Weights of a small contrastive image-text model.
Model: 3.47M parameters, encoder arch repvgg, encoder widths [48, 64, 96, 160], text encoder norm rmsnorm, text encoder activation gelu.
Training: 8200 steps, batches of 512.
Rows from block 10 of the image encoder, named by matrix and row number. Each number is 128 + 32 x the weight over the matrix's rms, rounded and kept within 0 to 255. All counts start at 0.
# c3: 3x3 conv (encoder.blocks.10.c3.weight, 96x96x3x3), inputs 60-71, a 3x3 kernel for each
c3.15 [101 102  71 131  95 115  90 108 148  53  42  47 103  78  90 133 134 145 132 145 113 116  84  78  58  79 125  73  81  88 155 131 128 122  98 130 117  91  63 112  72  72  92 126 130 102  86  79  96  81 103 117 125 149 112 103 108 130 135 167  93 126 132  29  81 118 156 166 114 144 141 132  73 103  99 100 132  26 118 154 140  64 100 101 140 138 167 112 181 181 133 138 119 104  87 116  94 123 122 134 128 108 120 111 124  95  97 121]
c3.16 [102 130 101 113  86 122 118  93 101 147 149 141 136 111 140 118  97 152 144 165 189 176 153 146 155 153 121 134 112 148 136 163 111  84 140 148  60 111 110 142 103 119  90 118 120 152 144 140 132 129 121 136 115 141  99 127 136 104  94  89 151 139 125 104 139 149  90 118  93 118 128 178 156 133 121 137 122 136  92 135 128 173 142 110 128 134 149 166 118 153  51 102 104 107 164 171  76 120 144 182 186 206 175 160 155 165 149 124]
c3.17 [142  99 139  36  44 112  81 111 135 150 123 132 159  99 122 135 116 132 132 163 159  91 118 111 108  99 116 137 125 102 130 100  72 112  90  55 130 129  91 114 107 109  63  73 111 141 113 169 111  95 131 111 129 169 175 112 127  98 124 114  66  83 144 123 110 155 130 160  88 203  84  80 157 132 109 161 131 132  75 132 130 147 167 151 166 134 164 155 163  99 159 140  95 105  56 103  64  73  94 124 148 137 119 117 136 117 122 128]
c3.18 [ 78  51  49 122 112 101 162 158 142 173 111  64 136 105 107 156 142 125  58  81 112 105 100 116 127 131 120 117 119  72 158 180 125 145 129 113  76 124  84 176 139 116 146 124 121  82  77  64 107 107  91 125 121 120 139 145 135  94 144 106 184 136 140 133 116  86 103 117  98 169 150 140 110 145 136 206 133 162 158 170 146 148 127 127  85  90 133 140 116 145  86 115  77 166 154 144 152 146 129  33  83  49 133 147 133 120 132 109]
c3.19 [134 129 183 178 110 177 135 121 172 161 120 161  97 108 160 159 135 135 159 143 142 144 115 127 117 124 125 135 111 126 165  94 133 163 133 157 126  87  76 149 102 103 136 133 136 130 125 160 116 123 160 163 123 141 138 121 148  97  90 119 163 141 138 105 126 140 106 133 151 148 160 130 143 133 129 163 132  27 125 128 135  72 106  83 124  74 123 174 162 128  77 110 109  97 132 126  75 143 144 102 107  89 167 113  74 108  78  66]
c3.20 [ 87  90  37  79 120 125 165 142 130 104 156  72 110 155 109 105 145 146  67  84 115  60  78 140 145 112 144  88 141 100 116 145  97 124 143 100  28  54  74 112 138  96 132 125 136  60  48  74  72 101 124 113 131 131 106 183  90 112 121  88 108 161 130 124 144 176 143  70 134 167 160 133 114 121 156 115 173 164 114  92 127 160 142 120 126 155 148 134 158  96  50  16  89 137 139 103 139 167 171  82 107 147 137 119 152 141 141 125]
c3.21 [119 103  83  77  75 104  91 128 155 126 163 121 148 171 120 105 114 156 131 120 102 134 143 149 126 118 126 103 113  70 124 134  76  86 176 134 108 105 119 129 147 159 108 154 130  99 101 120 125 101 145  82 121 183 109 140  63 119 104  59 141 146 170 112 134 132 139 132  94 132  60 140 129 108 143 131 179 186  81 154 157 178 179 140 185 181 178 164 167 138 105  90  93 121 126 140 161 111  84 140 118 138 129 131 149 107 109 138]
c3.22 [ 94  79 115  96 130  89  87 133 129  83 124  88 159 161 108  93 132 134  99  70 148 122  90 139 155 117 149  89 136  79 147 152 104  92 151 164  77  89  96  93 152 126 131 137 144  67  65  98 131  67 132 128 134 142 129 146 119 136  49  52  96 119 149 160 119 171 158 106 117  53 142 143 134  85 140 114 162 165 135 122 118 139 131 111 109 140  85 126 155  92  57  76 110  48 138 151  75 102 163 101  78 121 129  74 162 126 146 144]
c3.23 [ 67  23  22  85  63  32 165 141  80 151  69  56 158 105  87 144 157 101 112 116 109 109 112 101 119 102 108 170  84  91 172 169 131 117 123 120 130 132 113 168 140 141 139 120 123  89  76  28 101  93  39 109 107  84 119 132 132 120 116  79 158 133 115 134  68  24  95 115 101 146 123 131 117 145 120 192 142 166 140 173 163 129 140 139 108  97 148 151 111 165 128 143  98 153 144 130 148 141 149 104 124  85 147 133 137 111 103  91]
c3.24 [151 145 147  81  86 107 105  90 175 116 130 100 130 122  76 136 161 128 110 110 130  74  60 159  58  80  81 103 135  80 136 101 116 127 109 122 100 165 160 158 122 126 146 132 120 111 117 135  75  40 105  99  94 121  85 114  80  78 126 110  67  96  97 132 109  77  94  99 141  98 131 119 120 108 160 145 137 108 160 138 177 160 104 131 157 171 111 166 147 165 103 160 169 150 114  89 132 110 114 134 100 117  88  47 111  89  36  70]
c3.25 [145 144 133 128  89  82 133 111 139 155 169 149 123 139 124 154 139 144 161 119 122 117 136  85 112 110 140 107 140 109  92 125 179 161 139 199  71  23   8 167 123 172 165 139 128 137 136 149  88  90  97 131 128 132 156 155 124 116  91  81 110 146 156 125 147 112  49 122 137 196 182 139 158  61 136 173 133 104 149 160 116 154 140 202 137 174 133 141 119 176  41  47  49 169 139 181 184 175 145 168 139 128 119 110  81 129 105 134]
c3.26 [110  53  88 149 132  77  92  94 141  95 121 106 170 101 129  82 110 106 189 141 104 163 117  88 111 111 107  85  99  71 165  95 194 148 113 196  68  99  87 111 123 122 120 128 159 134 115  87 129 123 100 120 132 112 123  93  99 132  94 151 140  90 136 123  91  88 210 114 134  69 157 156 146  61 111  91 186  22 103 116 123 149 125 134 122  95 114 134 122 108  95  92  99  68 132 151 100 112 168 148 136 107 123 111 159 163 153 132]
c3.27 [117 128 134 148  62 147 107  85 139 107 118  96 123  81 161 101 143 140 110 124 155 116 130 125  95 130 147 128 118 140 124 109  61 140 181  91 126 147 149 177 121  69 109 132 123 113 109 141 119 139 150 154 122 153  93  94 144  54 106 104 126 158 132 102 114 150  13 105  97 163 152  80 151 127 103 170  56 212 111 125 138 126 150 157 101 162 147 139 109 186 109 168 146 151 140  44 151 158 109 105 125 134 117 144 127 130 121 118]
c3.28 [149 110 140 154 115 166  90 124 138 123 126 115 145 169 159  99 158 126 163 114 126 124  62  71 104 102  64 122 125  64 167 150 143 106 109 116 137 145 156 128  88 128 130 129 125 117  85 113 156  84 126 110 107 128 137  99 103 129 149 128  67  73 145 132 116 136 101 141 126 124 159 134 178 148 145 150 151 178 100 142 154 169 169  91 166 166 142 141 156 130 152 161 184 132 105 168 142  98 147 107 105  74 145  99  40 141  91  46]
c3.29 [146 127 119 110  79 135 155 115 173 116  68 146 140  98 158 158  82 182 133 134 129 112 151 136 161 114 163 142  40 118 132  94 150 151 140 125 153 145 146 109 132 146 125  92  88 111 120 145 135 136 161 186 123 153 124  65 143 170 118 112 151 162 142 110  56 115 119 155 123  98 133  91 178 172 105 113 139  95 154 157 175 115 134 109 152 121 213 184 154 162 125 191 136  83 128 123  98 119  97 115 135 117 111 117 118 120  94 125]
c3.30 [125 127 122  73  84  17 103  88  54 130 126 111  84 122  79  72  95  43 143 114 102  88 113 103 137 116 101 117  58 114 131 132 140 106 133 139 137  98 126 164 138 155 122 137 156 112  86  72  63  59  25  79  52  17 101 119 131 110 121  93 116 143 102 108  91 101 106 111 113 122  95  98  90 107 115 184 127 108 117 136 128 123 120  97  85 118  93 111 107   3 128 119 135 155 141 142 170 160 172 161 107 110 118 119 125 129 117 118]
c3.31 [157 134 155 110  87 127 138  88 160 179  81 115 143 136 183 127  85 149 160 173 132 138 122 150 106 122 158 165 110 116 170 115  93 103 148 127 185 179 112  91 105 103 127 102  84 124 133 141 154 105 156 157 157 195 137  69 116 145 138 109 169 152 157 161  37 129  87 174  92 136  73  62 188 187 130 120 141 143  95 132 156 139 140 121 180 178 179 173 110 163 135 175 107  76  99  96 157 128  98 132 154 148 182  92 104  98 109 123]
c3.32 [135 127 160 166  33 109 138 101 156  97 162 127 152 134  92 109 110 136 140 103 157 109 126 138  92 144 175 109 127 110 166 122  88 131  80 137 119 137 109 114  49  93 137 130 151 126 105 151 132  87 104 134 154 158 125 103 127 148 133  96  83 140 161 128 141 138 168 140  49 101 106 124 127 138 146 126 144 147 140 125 190 156 141 174 125 160 201 137 136 187 121 118  87  81  72  39 111  86  89 106 122 135  97 109 150 103 128 158]
c3.33 [135 139 129 164  63 154 150  87  94 104 168 148 113  93 100 106 136 119  94 120 130 105 109 143  71 135 142 126 144 129 157 122  51 117 181 117 113 169 154 113  82 117 122 140 149 131 150 166 147 111 184 132 117 136  93 119 100 130 147  81 113 151 127  88 132 158 129 136  46 140 132 140 115 152 150 129  96 109 138 146   4  92 117 134 113 116 132  93 126 154 117 141 122  92 149  95  55 145 139 117 135 133 120 114 149 102 145 152]
c3.34 [128 142 152  80 102 103 108 106 141 150 154 142  34 109 134  77 144 125 158 148 130 144 119 136  69 113 108  93 133 133   0 118 121 150 146  74  84 128 151 190  94 120  61  96  90 141 137 137  84 147 149 158 125 166 145 160 116   0 128 102 139 144 132 113 158 122   0 110 130 218 126  75 117  94 144 181  67 155 114 155 109 132 116  94 122 158  99 102  81  92  95 134 138 199 105  85  94 122 108 141 136 121  95 119 123 124  78 111]
c3.35 [111 157 115 148 128 132 113 126 139 115  12  63 206  75  67 114 110 129 119 147 127  99 125 111 107 120 127 119  98 119 204 134 134  88 150 145 138 118  98  43 114 144 114 110 134 123 113 129 130  96 106 108 115 140 138 135 131 173 134 172  98 113 131  84 118 127 216 131 111  42 125 112 117 136  97  88 152 118  96 126 132 102  57 145 115 135  98 159 137 137 161 160 141  41 130 185 121 135 132 121 111 135 131 142 140 125 146 144]
c3.36 [ 93 141  85 122 118 114  87 112  77 111 113 121 144 102  97 154 125 107 104 174 137 100  75  93  77  93  82  93 126 127 164 122 146 199 167 142 119 136 152 168 138 150 142 121 129  89  81  65  67  74  58  88  79  54 116 107 108  90 122 146 129 120 125 105 118 151  77 116 120 129 112 130 122 123 127 189  86 107 175 131 143 115  89  93 102  83  99 145 131 115 117 125 184 116 148 200  94 142 161 124 108 119 121 103  82 130 105  83]
c3.37 [115 130 191 125  88 119  59  77  73 144 139 141 110 128 158 128 105 141 129  85 157  98 131 156  90 123 140 142 115 118 165 183 139 145 163 165 150 170 147 134 135 138 134 119 126  79 106 180  62  97 128  87 111 129  85  90 139  86 111  93 156 139 125 102 104 150  92 148 104 123 125 130 102 193 138 144 111 207 124 150 158 114 116 170 126 141 211 138 139 176  86 143 149 117 164 151 129 137 135  67  75 123 104 131 143 107 117 148]
c3.38 [106 124 146  96 108 125  96 110 127 121 124 113  77 123  97 100 119 137 160 104  77  68  59  88 115  33 105 118 114 138  95 136 106 114 132 144 116 121 119 134 146 144 124 124 122  83  44  65   0  54  89  48  51 100 123 150 104  92  97  89 103 152 155  92 120 159  96 126 145 138 134 125  91 113 116 112 119  92  94 130 103 133 112  62 107 102 112 109  94  17 104 117 105 132 125 136 155 163 145 149 116 128 114 111 104  58  40  64]
c3.39 [137 134 122 200 126  78 132 119 109 124 189 110 160 140 141  93 149 122 152 129 121 128 111  91 115 113 128 153 161  91 188 163  82 142 167 130 136 129 114 106 109 138 152 125 134 116 123  69 170 101  76 121 119 106 126 193 101 137 116  94  95 145 121 134 149  88 197 143 106  81 101 132 156 154 138 141 140 155 162  98 137 141 110 153  99 127 120 153 147 128 133 127  96  63 147 159 105 131 153 151 114  77 141 117  84 185 155 139]
c3.40 [144 155 150  96  93  65 151 117 146 135 136 172 156 139 141 125 130 106 130 139 132 112 141 142 145 118 117  89  99 138 179  80 185 172 134 179 100 131 142 151 108  91 163 138 143 131 159 170 102 111 105 174 158 163 109 107 135 142  93 147 113 158 149  99 102 156 148  75 162 143 184 116  95 137  72 124 172  49 132 129 169 153  93 176 123 201 147 113  79 101  96 136 117 130 152 126 133 173 199 134 138 166 154 121 130 125 108 107]
c3.41 [122 123 156 101  46 126 145  91 174 125  53 162 144  68 116 140 114 128 124 176 155 142 165 130 122 149 102 163 101 230 160  72 168 134 177  75 148 153 153 154  85 141 116 117 125 136 142 159 113 100 142 106  97 163 127 101 159 162 134 186  88 136 128 128  94 172 151 124 148 175 102  87 109 130 126 172  76  78 155 145 118 164  87 182 151 161 154 130  69 165 185 179 152 132 131 101 122 107  58 155 198 175 152 121 116 131  96 144]
c3.42 [130 135 150  75 111 152  85  80 120 101 120 143 142 138 139 175 102 117 121 185 168  76 108 127 118 108  91  88  80  94  78 110 101 139 134  99 110 107  96  70  74  83 146 130 146 105 127 166  92  98 137  71  66 101 122 179 121 111 132 153 116 135 112 117  87 138 110 128 111 121  79  66 110 108 112 110 121 170 146 158 169 160 150 149 170 195 161 183 181 162 146 128 145 127  65  97 118 103 118 137 170 171 108 122 154 115  48 119]
c3.43 [102 122 120 155 139 117 119 107 127  99 105 177 143 134 129  72 124 174 168 132 145 121 133 148 122 135 120 114  80 178  95 146 200  96 107 155 128 114 114 149 104 181  92 113  75 131 132 125 137 126 130 131 125 135 133 117 141 117 125 125  98 148 129  46 121 127 116 151 134  80 141  81 128 107 105 137 127 106  87 169 186 154 161 157 142 162 192 124 123 170 138 124 133 140  94 148 118 137 110 159 131 133 105 106 109 153  83 103]
c3.44 [130 127 116  57 108 142  96 119 146 127 113  81  24 124 138 114 150 164 131 150 128 148 116 154 117 150 152 128 131 156  53 162 142 111 153 156 118 144 190 183 119 132  81 135 119 133 126 118  76 119 133 139 130 155 116 110 127  34 119 142 172 135 147 134 116 142  27 136 141 224 139  79 105 144 107 192  71 166 127 163 167 121 125 124 163 162 125 158 122 138  86 164 182 180 146 122 114 159 117 140 115 127 116 112 123 125 127 133]